{
  "bottleneck": "vq",
  "downsampling_factor": 8,
  "encoder_widths": [160, 240, 352, 528],
  "decoder_weight_standardization": false,
  "decoder_widths": [32, 64, 96, 128],
  "init": "lecun_normal",
  "optimizer": "soap",
  "lr": 0.0022,
  "eps": 1e-08,
  "one_sided": false,
  "adamw_weight_decay_other_params": 0.05
}
Rows from block 5 of the decoder, named by matrix and row number. Each number is 50 + 12 x the weight over its row's rms, rounded and kept within 0 to 99. All counts start at 0. After the name is the row's rms in percent of the matrix's.
# conv: 3x3 conv (decoder.decb.1.0.conv.weight, 64x64x3x3), inputs 22-43, a 3x3 kernel for each
conv.19 098:40 64 51 44 45 64 57 48 30 44 74 44 47 71 55 45 31 61 60 52 48 44 45 41 61 40 58 53 55 49 34 58 54 28 39 51 42 65 76 50 45 46 60 38 30 47 50 56 66 57 49 67 51 57 48 78 30 32 43 43 29 43 51 37 38 38 61 31 34 46 74 60 49 30 53 58 38 55 54 38 74 24 64 54 60 47 39 70 36 48 63 42 74 65 75 38 41 51 56 55 34 62 70 41 45 28 53 35 33 53 35 79 64 67 67 59 31 60 57 32 38 47 40 52 79 58 37 62 37 55 61 47 49 69 58 41 20 40 54 31 41 56 49 40 53 51 43 54 68 69 58 40 46 32 54 36 39 48 42 50 52 62 51 38 69 41 40 43 53 59 39 45 50 68 70 40 65 57 45 65 55 73 40 56 57 14 53 25 42 47 56 40 45 47 35 56 58 70
conv.20 111:60 52 67 51 56 44 34 67 24 51 42 44 43 37 42 65 30 34 63 43 61 58 68 53 46 65 48 40 37 58 47 56 39 63 66 42 52 46 38 69 46 39 51 53 58 51 89 46 57 41 21 30 39 54 53 52 25 38 41 45 60 56 39 36 45 46 49 49 42 70 63 55 48 32 51 37 46 34 32 43 48 39 68 32 51 58 41 49 48 51 81 50 59 18 70 46 40 35 55 54 54 49 61 45 34 65 24 60 34 27 46 33 42 56 63 56 53 63 62 31 47 70 49 53 55 47 42 52 27 58 44 32 53 48 61 52 40 47 57 61 30 66 40 53 61 45 64 44 64 38 54 44 59 53 62 26 67 30 52 55 54 40 52 44 28 50 66 35 64 67 44 61 52 69 45 64 49 48 65 42 39 29 48 28 53 45 38 43 48 53 55 74 68 48 49 52 71 45
conv.21 100:63 45 48 49 30 60 64 55 57 35 58 33 55 23 61 77 24 58 49 59 57 63 64 50 53 63 64 45 46 39 43 30 47 50 61 49 47 67 33 58 38 47 44 39 47 42 50 66 55 53 58 25 33 32 45 75 50 59 47 41 45 57 39 58 78 38 44 47 39 59 59 57 62 27 54 56 21 50 32 65 41 56 59 62 64 32 56 71 42 40 40 50 71 25 78 49 36 62 78 40 50 37 61 55 63 41 62 38 37 60 57 37 59 65 59 21 48 75 65 65 61 61 71 60 43 64 59 57 65 40 72 54 37 43 75 53 63 36 54 39 50 37 37 67 49 56 40 37 69 49 49 45 64 40 40 39 28 44 37 50 43 45 51 70 63 59 52 59 62 48 67 51 59 54 55 58 64 44 41 61 71 42 33 45 43 62 42 47 56 58 47 52 35 55 56 26 63 09
conv.22 092:56 53 50 36 52 57 59 58 48 36 35 33 68 57 56 55 42 49 50 73 29 46 42 66 63 70 51 53 52 52 43 51 48 60 47 60 53 70 40 55 42 45 62 34 30 36 38 55 49 44 56 53 53 38 40 87 51 38 49 74 30 52 32 30 59 71 26 46 52 63 44 46 50 30 54 43 54 52 40 48 40 27 36 51 26 74 28 54 66 47 59 51 42 32 37 47 48 44 61 46 35 46 34 51 55 53 25 57 36 40 41 42 47 54 39 54 53 54 53 45 73 44 49 48 48 40 60 53 55 52 57 47 49 39 42 59 54 32 36 50 36 60 58 32 40 43 74 59 53 45 15 58 49 47 59 60 35 71 39 55 50 30 40 55 49 77 45 55 40 58 57 52 59 50 60 64 46 45 49 55 59 43 60 57 38 63 53 49 47 50 51 45 78 39 27 51 64 50
conv.23 106:50 57 60 60 61 46 49 43 46 46 53 51 58 48 38 33 49 63 62 41 54 55 37 53 47 51 42 64 30 49 56 58 57 35 48 39 63 43 58 53 66 15 40 26 75 53 47 41 28 38 45 66 69 36 54 50 54 70 43 62 30 55 49 51 62 63 69 48 65 30 56 49 34 55 65 70 38 51 49 74 45 47 59 54 50 53 72 38 43 27 44 49 45 53 36 44 48 67 66 46 51 33 29 67 47 43 63 43 27 57 48 47 45 38 66 54 73 49 66 40 46 59 43 40 57 46 53 45 39 61 65 48 57 58 53 42 35 47 48 66 43 46 35 46 37 48 54 46 55 59 55 44 61 38 44 81 64 61 46 21 34 45 25 59 59 63 45 39 38 48 69 49 70 29 60 72 70 48 45 38 48 38 34 23 46 50 61 45 30 51 71 56 60 63 48 39 78 32
conv.24 109:81 68 55 58 44 53 24 45 28 32 66 44 51 34 39 55 54 51 46 51 51 47 60 66 36 49 37 46 36 50 51 39 48 62 49 71 39 38 52 61 41 60 25 48 51 56 32 65 38 58 43 55 46 45 54 36 64 44 72 50 52 51 48 54 50 47 48 66 57 47 30 44 53 44 41 62 33 41 35 64 18 48 38 60 59 55 36 69 62 50 47 55 56 55 45 69 54 60 67 65 43 53 56 56 47 33 61 42 33 57 59 45 36 40 84 50 60 48 60 34 45 40 42 48 30 73 42 47 59 62 66 48 25 55 33 61 47 62 46 52 34 34 59 20 43 62 53 62 43 63 49 56 43 54 50 42 54 42 63 66 40 60 29 36 36 47 37 46 58 59 53 46 44 63 58 52 47 23 45 14 51 56 52 46 61 46 54 27 42 54 52 61 49 45 49 29 44 41
conv.25 102:53 53 38 54 44 58 45 53 38 53 30 71 34 54 59 63 33 43 50 60 42 52 62 46 37 53 34 57 55 30 64 65 45 66 30 33 51 50 41 59 72 77 37 50 80 62 58 42 64 47 40 40 62 36 64 44 59 55 52 61 63 52 46 41 33 49 55 46 59 67 47 49 52 70 57 52 68 44 49 51 51 53 39 51 62 37 60 40 42 57 44 49 64 66 39 25 56 79 47 19 60 54 32 30 58 41 54 73 56 50 64 65 30 47 50 36 38 55 53 54 51 30 52 39 38 48 29 44 47 68 52 27 72 64 44 71 59 41 44 46 56 62 31 56 40 66 37 40 56 57 57 32 71 32 55 53 43 41 48 53 40 64 47 58 66 41 61 41 26 59 63 76 59 36 38 46 37 62 60 51 48 51 20 50 45 42 57 40 35 39 78 40 63 36 42 69 45 59
conv.26 087:47 42 44 64 47 69 62 63 46 48 65 57 52 48 45 43 52 42 62 50 48 44 45 53 38 53 49 50 42 49 43 48 48 51 62 46 58 48 44 54 69 47 55 48 47 39 36 49 39 58 64 64 60 40 70 56 44 53 57 48 53 36 41 50 61 47 57 68 46 49 34 41 56 42 48 38 60 71 77 64 38 42 52 41 52 40 26 59 61 51 34 23 40 50 38 34 43 44 48 44 60 53 57 33 63 54 74 46 77 37 32 56 44 60 64 49 35 45 44 45 40 71 44 55 43 28 62 43 47 63 47 51 62 52 57 41 61 44 44 60 67 47 44 49 66 64 67 46 40 43 41 43 52 63 44 46 42 63 52 62 68 47 43 56 50 57 57 48 47 39 76 30 44 54 43 35 44 61 28 50 45 57 51 30 42 53 68 50 43 43 50 47 64 51 66 49 59 67
conv.27 086:63 42 71 60 39 61 36 38 55 37 26 60 58 62 43 40 63 60 49 48 48 57 50 58 78 51 66 47 46 54 41 38 44 50 40 43 57 49 53 41 51 68 50 33 43 40 51 39 35 65 43 43 51 63 49 55 46 50 47 53 53 66 35 77 61 53 64 54 63 52 50 39 67 52 50 41 61 51 60 57 47 46 45 48 68 51 54 52 38 64 42 50 74 51 47 60 67 45 52 58 43 28 31 47 63 57 52 69 56 46 50 54 35 45 30 54 37 45 45 56 53 66 44 66 51 58 57 47 53 47 57 40 50 65 42 21 45 46 27 55 44 55 54 70 49 41 65 47 64 53 53 47 44 59 35 45 52 39 23 47 59 32 48 41 34 38 36 42 36 57 45 48 48 41 53 45 39 35 69 72 46 72 61 32 49 50 44 57 22 31 53 43 37 56 47 50 66 57
conv.28 102:74 45 31 40 48 47 43 50 54 53 59 39 45 33 50 44 48 25 61 45 63 48 49 54 54 59 51 69 35 55 29 48 21 55 60 55 54 37 47 37 63 64 42 69 50 53 61 43 73 59 62 27 58 62 61 49 55 31 34 48 42 64 49 47 54 38 55 70 56 43 51 56 15 41 38 77 51 46 60 43 45 58 30 51 51 53 68 79 33 67 50 66 43 50 65 42 44 48 47 51 26 36 57 60 35 37 65 62 58 50 32 37 60 66 50 54 41 48 41 51 76 45 87 49 70 44 47 41 35 36 51 96 82 57 54 52 34 56 44 52 49 46 73 61 48 73 56 43 66 44 31 45 49 50 25 72 67 51 43 49 88 52 60 59 39 34 57 39 30 53 64 53 31 42 56 36 55 58 47 62 41 53 51 77 47 46 41 36 40 58 55 48 35 57 54 43 39 44
conv.29 109:44 46 62 49 49 65 41 60 55 64 50 47 51 51 54 60 55 50 61 53 54 32 66 47 51 37 62 33 69 50 54 59 38 25 56 58 46 70 56 63 32 48 52 47 43 58 34 35 50 49 52 52 40 50 52 63 54 50 69 60 60 61 62 59 56 42 72 48 53 42 41 64 55 66 47 47 52 50 80 65 49 73 52 52 52 61 51 42 55 38 41 45 57 40 50 41 49 45 47 69 58 58 38 66 51 42 71 31 47 38 74 41 38 72 24 39 46 65 39 59 55 64 27 48 57 37 48 77 30 57 41 61 46 77 34 63 68 51 54 64 59 58 51 44 34 72 64 36 43 55 29 47 72 65 51 67 38 53 45 54 41 64 78 41 48 50 51 50 60 46 40 54 46 34 50 69 43 51 51 50 65 34 52 71 46 28 49 45 46 45 45 62 42 50 16 46 32 36
conv.30 101:33 66 64 69 46 75 57 59 49 38 51 54 28 57 47 24 53 49 61 64 60 38 58 51 50 54 31 47 46 51 40 50 45 36 48 45 75 54 50 58 54 56 45 32 47 51 34 57 66 63 51 50 50 54 49 39 48 68 55 57 51 68 44 47 54 50 45 58 53 40 68 75 57 51 37 44 44 55 60 65 36 61 60 48 46 59 39 74 59 45 51 30 55 46 65 77 51 44 30 51 51 37 56 54 45 36 72 31 64 43 38 48 48 47 46 43 39 58 61 55 40 57 61 35 39 40 55 67 72 74 63 42 36 31 49 50 38 48 56 33 43 50 49 72 52 59 36 46 20 41 61 61 62 26 35 51 43 64 42 50 59 44 68 62 22 41 51 54 59 59 55 37 51 42 58 48 25 57 54 67 45 38 56 53 46 49 46 53 32 14 42 48 58 54 61 45 57 52
conv.31 112:57 31 67 21 58 58 63 57 50 49 49 71 35 43 44 61 57 28 50 58 46 72 28 67 53 64 57 55 36 33 30 56 64 47 43 55 55 47 59 57 57 34 58 50 38 47 55 54 80 43 53 59 39 29 34 49 62 31 62 47 59 44 59 53 50 61 55 39 64 31 61 35 29 61 77 36 40 43 56 50 53 53 34 73 61 67 54 38 49 57 42 46 46 53 31 56 56 57 53 46 28 54 50 36 46 52 54 53 53 66 44 35 43 49 54 61 50 62 42 55 46 55 49 44 42 59 33 65 78 47 53 57 47 46 50 53 46 37 61 61 62 65 50 52 57 51 57 66 45 73 58 61 46 32 62 68 35 50 41 51 49 46 59 42 77 54 16 45 46 67 43 50 48 27 34 62 34 53 31 23 64 51 61 33 51 32 51 41 45 53 44 55 48 46 53 46 35 40
conv.32 115:47 54 37 46 56 61 51 38 36 59 32 77 32 74 40 48 62 36 39 45 44 57 37 56 62 40 62 56 34 57 46 48 46 43 40 56 42 59 43 47 48 58 64 51 48 49 36 39 56 44 46 49 36 53 46 46 42 38 69 31 45 60 40 42 43 45 65 55 60 49 70 59 50 65 29 52 64 42 52 39 60 54 45 35 55 51 57 49 77 55 54 39 63 57 29 42 21 37 57 50 61 52 32 26 60 52 65 57 63 65 59 60 50 32 68 39 73 43 44 56 54 58 47 41 65 30 44 62 54 12 64 72 40 51 50 31 35 50 52 37 58 57 68 44 60 49 30 66 57 43 26 63 42 72 35 61 40 58 33 48 28 52 54 64 53 55 52 41 48 64 53 26 49 38 43 38 60 49 60 68 45 50 36 61 43 62 38 52 61 43 74 38 34 52 40 55 54 55
conv.33 099:61 62 27 37 42 48 60 50 63 46 53 56 68 37 57 47 51 45 47 61 64 47 50 43 78 38 32 48 41 40 60 60 56 21 60 65 65 68 48 40 47 40 43 48 57 53 45 53 27 59 66 42 50 55 56 27 50 32 59 40 30 64 48 28 47 51 50 36 46 71 41 57 45 49 61 38 60 41 46 54 47 71 60 50 36 52 53 32 34 47 59 57 44 39 25 45 42 54 59 42 34 58 63 32 52 50 54 37 52 58 38 34 43 42 69 52 19 43 67 56 46 51 65 65 45 38 40 62 68 47 36 43 54 55 39 62 54 37 57 58 46 33 66 44 37 60 47 33 64 41 53 51 47 62 50 59 51 49 51 43 63 65 42 65 36 43 51 59 53 41 52 59 43 54 31 58 72 62 39 61 59 45 25 44 70 61 32 54 64 58 40 52 40 35 63 40 51 65
conv.34 089:27 28 31 59 54 48 57 66 43 66 56 51 46 69 55 50 45 56 70 43 28 62 52 47 53 56 60 68 43 43 20 49 45 53 50 42 41 40 14 55 56 52 73 43 50 49 52 43 48 58 21 23 25 45 58 34 68 42 54 46 36 48 49 48 47 53 48 57 49 33 64 67 51 41 40 39 56 59 55 45 47 39 56 41 49 45 80 46 49 61 41 71 62 22 68 66 53 45 44 49 38 62 57 59 34 49 31 57 61 35 42 48 60 48 64 67 42 37 49 47 42 49 23 75 62 32 52 52 41 58 40 24 55 49 38 58 48 57 49 54 47 50 56 64 51 61 36 37 62 47 71 35 62 50 49 60 44 55 50 36 48 36 36 56 58 46 50 30 33 40 60 31 46 61 50 67 65 49 63 59 55 42 51 71 55 49 61 61 39 54 67 24 53 42 37 46 53 30
conv.35 099:48 41 56 59 61 38 63 72 53 61 14 53 60 50 53 51 35 38 62 65 34 53 33 45 62 46 72 58 42 39 44 58 41 60 37 51 53 69 52 53 42 44 41 56 41 48 40 53 58 37 43 52 51 41 57 68 52 41 59 64 54 61 61 53 49 36 53 46 64 55 55 32 52 50 42 54 30 57 57 38 46 44 39 59 56 38 78 47 59 64 50 47 57 56 75 46 62 54 24 41 60 48 40 39 50 44 47 35 59 57 37 58 42 55 34 55 55 47 45 46 61 49 36 72 46 29 53 44 71 34 59 40 43 43 52 35 67 54 63 56 44 47 49 57 56 28 82 53 53 38 69 48 37 64 44 63 41 35 40 30 61 68 53 41 47 56 42 59 44 31 68 36 60 42 63 45 45 65 51 89 31 69 55 46 60 40 78 55 47 74 67 71 20 53 68 45 46 33
conv.36 100:56 51 53 22 73 66 54 44 30 31 53 45 36 37 39 36 47 54 47 56 62 19 69 53 60 56 56 50 43 57 27 41 57 35 33 46 57 53 47 46 67 44 57 38 37 77 60 67 35 67 10 58 53 50 54 48 32 34 42 52 62 42 41 51 44 21 62 42 45 50 57 51 40 56 37 49 45 53 47 50 39 47 52 65 77 40 51 41 46 47 75 36 49 47 59 45 55 40 42 63 59 42 67 43 44 48 59 48 63 33 57 29 67 40 39 56 63 39 48 46 58 44 60 73 48 40 06 58 58 59 23 58 33 37 53 40 35 57 50 25 41 55 63 45 30 35 53 56 39 37 54 49 64 35 45 46 77 49 58 49 38 51 50 57 31 47 52 66 38 62 43 48 17 74 87 70 60 58 55 67 51 37 45 36 21 52 45 52 36 47 38 64 65 38 53 61 61 57
conv.37 080:50 47 52 60 42 70 47 52 56 42 51 55 54 38 62 55 41 37 49 64 50 70 43 59 58 46 40 41 53 54 31 56 38 70 44 44 59 51 29 56 31 51 69 40 51 69 26 49 63 61 50 51 46 55 41 57 47 58 34 74 67 61 53 38 57 66 34 37 63 59 27 42 27 46 22 48 38 63 51 71 59 69 52 62 54 41 56 45 37 40 61 54 54 62 41 47 58 56 46 67 44 40 71 35 41 45 58 45 50 46 48 54 54 58 62 38 33 60 40 50 33 41 33 44 58 40 51 35 43 17 46 52 55 46 38 68 40 48 54 49 56 35 63 62 28 39 52 53 34 44 52 49 45 43 53 31 36 44 54 58 45 49 45 60 29 58 55 42 54 54 54 58 53 46 27 60 53 64 65 52 58 43 57 66 54 59 49 59 57 43 50 39 46 58 45 70 54 53
conv.38 121:38 39 55 64 70 50 40 58 31 49 40 49 32 47 47 35 50 42 69 45 55 44 44 59 25 78 56 40 60 78 48 29 35 71 44 37 36 59 32 54 28 34 31 57 61 39 57 62 41 27 54 62 52 55 52 68 52 59 51 55 58 63 24 53 66 58 35 45 74 43 38 52 60 40 34 38 58 66 40 46 59 46 52 37 55 43 45 48 60 42 43 44 72 49 49 69 68 62 45 48 40 38 59 40 55 42 56 43 50 31 53 61 54 37 58 69 56 42 32 41 25 68 41 55 64 43 56 37 33 43 57 35 35 75 54 74 39 45 50 72 44 35 55 46 49 45 47 32 66 41 55 54 43 49 58 59 52 53 40 60 45 52 50 67 87 55 58 42 50 29 61 38 52 25 48 51 57 49 40 60 38 44 81 61 42 60 50 40 41 71 68 27 74 25 34 40 44 57
conv.39 085:39 64 72 18 57 43 46 44 45 63 50 50 62 52 45 44 44 28 58 70 72 78 48 17 52 53 41 50 49 32 58 55 45 56 61 44 56 45 45 60 44 54 34 54 45 45 54 81 42 37 64 47 67 44 49 47 29 56 42 43 62 41 36 39 68 54 63 15 55 58 47 69 54 55 58 43 63 21 42 47 59 53 41 51 51 65 53 40 57 44 58 57 38 55 37 60 43 71 40 58 64 42 62 22 56 35 44 48 33 49 50 74 45 39 50 49 62 30 55 17 41 68 74 43 37 60 55 55 62 31 54 59 72 41 32 52 49 57 55 60 30 64 70 30 40 33 52 54 49 62 44 56 32 57 48 52 53 49 38 70 39 66 55 48 54 71 54 47 56 55 60 57 63 61 46 38 43 46 35 50 38 56 65 35 51 57 61 44 49 57 61 51 53 66 39 54 46 45
conv.40 103:52 54 63 51 48 52 51 32 32 43 43 20 31 55 36 67 36 64 40 62 61 48 31 84 59 46 56 61 50 45 64 50 64 40 71 66 29 64 56 20 52 42 61 58 53 47 53 42 59 57 31 59 60 60 29 55 26 52 42 55 54 46 84 50 46 67 37 64 43 38 74 19 63 49 36 74 51 40 30 46 51 49 44 40 44 44 49 42 28 59 59 47 55 73 36 35 49 46 34 25 72 54 59 67 30 62 31 61 57 64 30 60 53 50 49 41 42 47 43 48 50 45 49 54 44 73 35 31 65 08 34 30 46 22 30 35 52 56 51 61 40 50 29 43 53 46 41 47 57 55 40 68 38 47 33 58 54 68 42 42 52 39 63 38 50 50 55 46 41 58 46 58 55 34 60 43 36 26 52 26 36 45 52 37 44 34 35 56 45 57 43 58 41 46 58 37 44 43
conv.41 077:41 42 44 29 55 36 30 57 58 54 55 50 48 52 48 62 41 41 57 37 41 35 57 54 85 38 33 50 55 41 44 41 74 50 56 47 62 61 68 41 48 52 32 65 62 56 62 58 37 40 54 54 51 37 45 46 42 45 39 67 44 58 35 42 32 52 60 60 40 34 53 31 74 21 63 39 56 55 42 74 33 49 47 50 43 61 59 47 50 61 43 34 53 40 58 71 52 43 41 56 32 73 62 65 79 57 67 58 54 38 58 66 56 43 55 44 66 57 50 57 34 26 58 43 30 43 35 69 35 49 40 51 29 40 51 32 53 58 54 47 39 66 76 67 60 57 48 48 53 54 49 44 56 61 46 59 72 44 52 48 34 50 67 48 52 28 41 57 63 50 45 56 54 63 49 31 65 42 41 53 59 37 66 61 64 36 35 49 34 35 63 66 52 41 61 47 71 37
conv.42 077:60 47 61 43 60 29 53 57 30 43 38 43 80 29 48 45 63 69 40 57 59 34 26 42 52 54 58 38 47 43 58 45 66 68 60 63 39 62 72 39 53 60 43 45 45 63 40 44 62 72 51 44 40 48 42 72 51 46 70 70 72 31 55 40 49 64 45 51 38 30 37 57 45 42 58 56 42 39 49 40 62 46 43 35 61 75 29 46 52 68 71 46 62 38 29 75 56 60 36 53 46 35 40 46 66 67 67 48 51 50 63 58 32 40 37 46 67 59 34 38 65 50 54 74 64 40 46 51 55 36 54 28 32 52 43 61 50 55 52 46 50 40 42 75 53 44 45 54 48 44 44 61 35 65 57 44 44 41 55 44 38 48 31 43 28 46 54 55 59 35 58 57 56 24 48 67 51 48 50 41 35 53 63 53 52 37 56 48 46 54 52 66 61 46 71 74 57 59
conv.43 094:41 59 40 46 47 60 57 49 52 45 40 46 33 45 65 45 55 39 54 46 44 38 49 53 28 47 66 42 58 60 38 50 70 60 50 68 43 68 52 68 38 44 49 37 67 44 54 74 41 37 64 73 36 45 61 55 75 51 53 44 49 45 63 47 56 53 40 54 53 33 48 60 23 64 41 52 57 28 62 21 39 48 49 48 36 33 55 49 55 53 43 26 54 51 32 58 54 57 37 42 54 39 53 82 67 37 55 51 30 52 65 42 32 45 65 58 40 35 60 48 41 52 43 61 63 58 68 39 50 68 53 39 44 42 47 52 63 58 40 45 39 45 53 50 53 64 26 38 58 42 29 72 50 49 70 50 45 55 57 46 58 35 51 50 40 67 35 42 60 50 51 44 71 73 61 49 50 63 33 46 34 50 45 44 40 53 68 51 52 28 65 34 36 57 42 57 29 32
conv.44 089:34 66 41 69 46 41 58 60 68 53 57 36 46 36 37 51 34 66 42 60 43 54 64 53 70 57 54 65 40 48 68 56 64 48 75 45 45 41 53 53 56 64 43 51 37 49 28 31 35 49 49 57 43 55 54 60 54 58 62 65 54 61 57 69 50 62 40 42 55 43 41 35 76 54 60 49 46 30 38 56 42 47 55 59 46 48 51 53 53 63 51 47 44 61 22 40 53 47 51 71 36 60 48 76 39 48 78 61 35 58 44 53 59 31 49 64 62 75 52 66 68 56 46 56 90 63 61 51 27 36 66 37 55 46 58 45 63 47 48 51 27 39 43 40 52 56 42 34 52 50 50 60 59 72 63 49 48 66 37 50 41 44 55 46 46 44 54 57 51 52 50 37 50 25 56 61 73 67 53 48 53 62 30 41 40 52 48 45 58 46 29 57 57 53 27 40 57 36
conv.45 092:38 49 50 47 46 31 62 47 36 66 57 67 48 62 54 47 36 52 50 62 57 52 55 42 52 43 59 61 38 63 42 57 62 63 48 45 49 52 37 50 56 45 65 76 51 45 61 36 42 63 55 59 69 61 51 17 31 42 47 39 56 51 61 44 44 62 52 39 52 37 40 46 46 39 47 59 41 49 43 55 61 56 53 78 40 54 48 48 58 41 58 56 57 56 48 48 40 53 41 81 70 38 42 51 38 41 59 29 85 56 53 44 39 36 50 44 46 56 51 49 70 46 63 44 39 67 46 71 42 52 13 56 42 41 33 44 33 37 48 44 45 51 29 45 34 36 33 59 49 43 47 38 50 77 46 64 40 63 56 33 61 48 38 65 43 49 49 65 38 52 56 50 60 50 63 48 20 31 60 48 62 41 25 56 53 37 59 37 59 34 31 37 59 53 53 54 40 56
conv.46 098:35 58 35 37 41 46 50 54 48 54 48 63 36 56 52 28 60 31 33 52 53 42 52 72 28 48 51 50 53 39 41 53 77 55 42 74 46 31 22 39 50 44 49 63 50 54 67 57 51 79 39 35 50 43 49 54 52 52 65 15 71 35 67 22 49 58 24 58 42 75 38 53 40 63 23 36 62 45 71 59 21 46 62 65 61 41 65 49 57 48 43 47 43 55 48 32 44 41 68 75 63 63 62 62 62 39 57 44 42 73 56 47 42 34 45 39 58 63 24 35 54 59 48 55 41 74 41 43 52 32 56 33 19 48 49 61 56 48 34 63 19 43 60 48 40 39 65 43 33 61 40 62 42 54 36 53 51 37 50 42 50 38 54 30 74 52 41 36 39 44 30 57 46 43 36 53 48 61 49 49 67 25 38 46 83 43 56 25 57 47 56 52 46 47 46 73 55 45
conv.47 115:46 41 62 37 44 37 53 44 67 54 57 56 44 58 54 69 39 24 37 58 68 42 46 68 59 44 31 49 56 47 51 46 46 51 56 49 40 52 59 40 63 28 58 58 34 54 55 58 70 24 44 52 71 57 48 44 57 52 52 13 47 45 68 43 59 47 34 62 49 56 52 35 40 52 40 56 46 37 46 55 57 46 58 57 51 58 75 58 55 61 58 38 65 34 34 63 57 36 50 49 47 58 56 46 59 46 61 70 48 47 51 44 56 61 55 50 62 50 55 66 30 57 49 53 45 54 61 57 65 26 64 46 58 50 48 61 15 59 44 99 32 46 63 42 48 52 38 64 32 42 62 30 40 33 34 79 38 79 62 52 38 52 50 57 60 35 38 62 38 59 66 49 53 45 42 47 56 63 55 53 43 30 87 52 47 31 43 40 41 49 35 46 53 64 49 48 56 29
conv.48 086:56 36 79 42 42 45 39 52 68 51 73 53 61 69 44 62 40 37 34 48 58 48 47 66 52 40 67 50 43 30 56 59 51 57 41 53 55 79 59 59 66 63 46 60 45 62 50 68 45 56 60 41 37 56 58 45 47 57 41 36 64 44 66 32 53 75 64 48 48 52 50 52 63 59 47 52 59 54 34 52 61 35 42 52 39 53 52 44 70 38 56 42 48 49 63 32 59 56 57 17 48 45 56 47 66 42 45 55 58 56 50 36 61 61 34 69 46 54 73 45 65 51 63 54 44 50 72 65 60 55 40 52 36 60 72 63 56 41 54 71 46 48 42 44 44 64 65 47 54 56 51 61 51 31 54 73 43 71 49 49 27 43 45 55 40 54 42 41 49 70 65 64 69 53 56 70 40 49 69 36 38 79 59 60 65 35 58 62 13 47 59 46 60 39 45 42 44 39
conv.49 127:44 51 62 63 31 64 45 54 33 57 60 46 38 34 68 47 43 39 68 38 50 62 47 38 15 46 35 41 53 63 56 42 64 44 37 65 62 65 65 30 57 51 50 59 52 54 61 68 45 46 37 23 52 51 55 40 49 64 67 41 60 69 42 54 54 64 44 54 55 46 51 43 30 49 36 50 36 42 49 62 67 53 51 46 42 49 57 66 41 50 70 53 69 43 34 52 23 61 30 48 51 44 45 37 51 50 25 54 63 62 56 52 37 53 54 64 52 51 52 48 48 67 57 57 41 56 38 61 66 37 58 64 65 59 36 66 57 66 48 36 53 64 39 45 62 50 65 51 52 35 37 75 65 66 43 47 42 56 38 45 54 35 62 45 64 55 32 59 42 66 48 34 72 38 27 66 58 53 57 30 40 59 49 54 41 38 33 67 46 29 60 53 55 52 48 34 52 40
conv.50 110:42 52 41 48 25 60 65 59 48 40 66 42 39 41 46 65 44 30 42 62 60 47 39 59 65 47 48 30 64 52 51 49 48 38 38 67 41 47 63 42 70 62 67 60 48 57 38 46 45 37 17 71 56 55 33 56 52 56 70 49 26 54 76 45 60 61 45 49 64 43 59 49 50 73 59 54 53 56 35 43 70 63 64 56 43 62 55 52 57 61 70 48 58 54 77 52 33 56 59 58 49 42 37 49 54 42 53 58 48 71 63 21 56 62 50 53 54 47 45 57 48 65 47 60 53 43 26 43 51 53 55 58 49 70 58 19 50 56 37 55 69 41 61 63 52 51 50 58 54 70 62 36 60 52 59 43 46 51 45 49 62 63 71 57 58 37 58 50 42 57 62 48 47 46 59 46 47 40 53 62 54 26 49 47 50 53 36 41 52 31 82 44 53 38 48 55 57 38
conv.51 115:49 61 54 48 49 38 40 40 20 39 40 40 34 71 63 58 54 65 56 43 56 62 53 31 59 55 24 55 40 63 55 45 47 30 44 31 59 54 60 44 53 55 47 58 40 60 41 56 57 36 62 22 57 45 45 59 65 60 53 53 51 42 68 48 37 33 38 56 59 60 50 50 49 42 72 53 16 58 47 41 58 35 58 34 60 66 53 52 47 52 60 42 54 51 55 42 31 58 53 52 53 45 56 52 39 47 40 58 49 36 49 43 76 50 64 37 42 44 41 48 41 62 47 42 50 55 45 33 69 27 54 40 46 40 39 42 30 56 39 62 59 55 68 38 50 55 65 50 58 50 57 51 67 53 64 46 44 63 60 40 52 55 43 40 37 45 52 62 62 71 41 50 37 67 70 42 42 55 51 55 57 35 56 23 61 39 43 40 48 48 67 50 39 45 40 69 55 71
conv.52 084:35 61 54 52 38 63 55 51 38 50 44 63 50 50 58 36 62 47 60 57 40 66 48 62 69 23 43 59 51 65 40 48 34 30 31 54 28 35 36 60 57 34 52 52 60 48 44 56 48 26 54 62 29 38 58 39 52 63 52 47 44 62 44 59 31 66 60 55 62 64 66 48 58 54 51 52 42 66 32 55 43 62 65 34 50 60 50 52 38 62 38 76 42 34 58 56 50 45 21 47 36 44 58 75 56 57 57 52 51 46 48 59 55 46 40 52 57 46 37 58 57 66 51 57 64 59 64 51 46 42 68 57 38 56 44 33 63 49 29 38 52 49 60 41 62 58 70 50 61 60 39 73 53 69 35 48 32 62 51 39 33 54 70 45 66 29 75 45 51 25 47 44 65 44 54 29 54 48 34 54 83 52 53 20 50 40 46 62 52 52 39 37 43 38 66 75 43 68
conv.53 099:34 64 62 54 65 51 44 57 46 54 50 29 68 70 39 50 45 59 35 64 48 54 50 47 60 62 44 45 65 32 31 54 52 57 44 40 57 45 38 29 61 68 47 49 43 66 59 67 45 58 60 45 51 41 57 69 59 61 44 70 59 38 72 29 62 47 45 50 40 55 41 68 48 61 17 47 46 43 59 37 67 60 60 54 60 54 50 40 75 39 50 48 48 66 60 61 45 55 53 47 45 38 44 62 38 46 55 50 40 28 37 70 61 42 59 57 57 63 45 71 66 40 46 53 55 31 54 57 36 41 57 33 56 50 74 56 46 70 75 60 38 26 58 41 42 37 46 43 46 73 55 60 51 55 48 58 49 45 62 74 43 79 33 61 43 56 38 51 54 62 50 53 40 54 75 78 60 57 44 60 43 24 52 36 63 54 73 46 37 61 58 62 56 32 70 39 27 16